Weights of a small model that predicts nearness at each pixel: norm layernorm, 24900 steps.
Rows from expert 4 of block 7, named by matrix and row number. Rows with one number belong to one neuron. Each number is 500 + 40 x the weight over its row's rms, rounded and kept within 0 to 999. All counts start at 0. Numbers have three digits each. After the name is the row's rms in percent of the matrix's.
# up: expert up (model.blocks.7.mlp.up, 8x48x96), inputs 0-95
# down: expert down (model.blocks.7.mlp.down, 8x96x48, transposed), outputs 0-95
up.40 006:457561445429451483493421532530496505496454473497445525474513540498504547476462543540498488465496514512500479484497516467505488511481451482442572483510531600461513536444491495504566400502505486466535565488454534553473447583570479478443448493561539477473534575514452547501538529451499422487
down.40 028:479475445483492465582456557471443565469527521450539498512502527545496477495491512552477499472506469448483504455503455537458473553476452444500449557583544454467506547467558575505536547529485512523491442494516434500534460430559393564459555501564483458520522519557513474535488523519532551526
up.41 118:573512535499559469493492514478458400526477474517455511535380513536515483445522493541552471447493413438498515573479478529462507483574493436499475468548474532528568550532544500504459518515504485522475510576545504468485450540472531521557461542490488440516531570462538513559561541529537499509
down.41 137:490516490495540575527556457471440418487567482571499510457481512479544547549491507377423552483575492533458555556468443531485491458455471504527483504469486497505443535464448511535571534456531518510509487507482468473501482523485513458470471555551528506503497529511499555478500388510426447505
up.42 142:500450495508574566489544479583438554469533529493540500442444555466476486584535475494488470488456529539484527529495545529552569494514550566506410500483454535468573507451472502469487471524506473508432518501499493520550504503509541357463512486493564478513480515491511484504488496425490584484
down.42 138:535494517453453511540510447451458518509523532438457496495593455543471515412533489432533460482580499495492457525522485483518526506441488473474500482547502533509520479445528505525508503456537505590490526563501543540459509460457477503555476511452491444554431522581514388461552476579457496470
up.43 123:474569453479550454508533518499495472490524420468502508499519427426498482494440479431475472452544458479451477493475538544494547485459451501443586562435500482537498590556481498464553500461506565524476453540470515461541443472466565525512545442520534429545563494497547505477494532539512522446
down.43 125:469490482463516522495469524505469418542453473457543503507505483452462495488496488517494484519483491412522525457511417437476516592497459441424471528547536499524621549479464467501508526478504498510493535542522429500427465561448516532519497508559437417502500436514548518547520512469427550541
up.44 007:486490492498505508521500533538565565506482487519464539444471609558535554388498500491501503530415505468532447501519513460476472531554428554566502561471470552496462493552444439463462489398509531552490540510558457525542490499526561488531538562501492532525493485503500519585486527472537512490
down.44 026:492487472505499464586427545477453531478525504466544518513485517558498466491490531552507546474478475456494485477520456538476505582461481435487447542575509460490491518467546546487519567512519527503524425515566398489562471416577444588485534458552482428521490492536491454528487488488527535549
up.45 008:424543488438554488461494428496592444503539523540410556508534555507528469517427475593477529480474468479424496539515481492522504508483495463498461494430470516522489572491466534443466435455452513508488470520562488500485459456497527477482532531476508465521555462570478495507541588464453537545
down.45 030:488525459497480489607458544470477521494493486462552504520480517556507473447502513541471490494511456442475508476489443527506472575500437463496427600584510448441473491461550547503512566519497536495528471500497446506482459418605413562495544500588479468531481468526500496529470524500529518526
up.46 158:589531546513468511509462482480497500530467486527489541596408486538418431412453476434443512479570481545517476556519543503453547506482460550469508474531490552537453511466524492478483554480527467443518480446511526462552489538524522479504583514526530574506468503511499470459406499441489511501
down.46 150:530513535525443439503500530500504532463534542540496472530495456485510544498470527517556501540477591575447520530500477517505455482470561544472626502500431527478489488551474486497515502492545448477470481580464532444433458532418525491486514521405484504452481510436506574507441452432546488511
up.47 007:453530474512478479497461568487515500513471464549467525465452527604496509522529519545551467571401565537478445520510597528536451551517451483492466588532453477522469487531489504498566483484488524522478475553501515471497535570506546427503555517502568481556499487453477464529517520444509440429
down.47 027:500499442510495411602463506471442520469534511426517516491544492531543492477492491576489497470514455464492508467480435509513495544492440473496431565543502468483475476460552555499499577533492492494526412479515436499525445407559437573458544485579486451543498474548502484505472510484555512529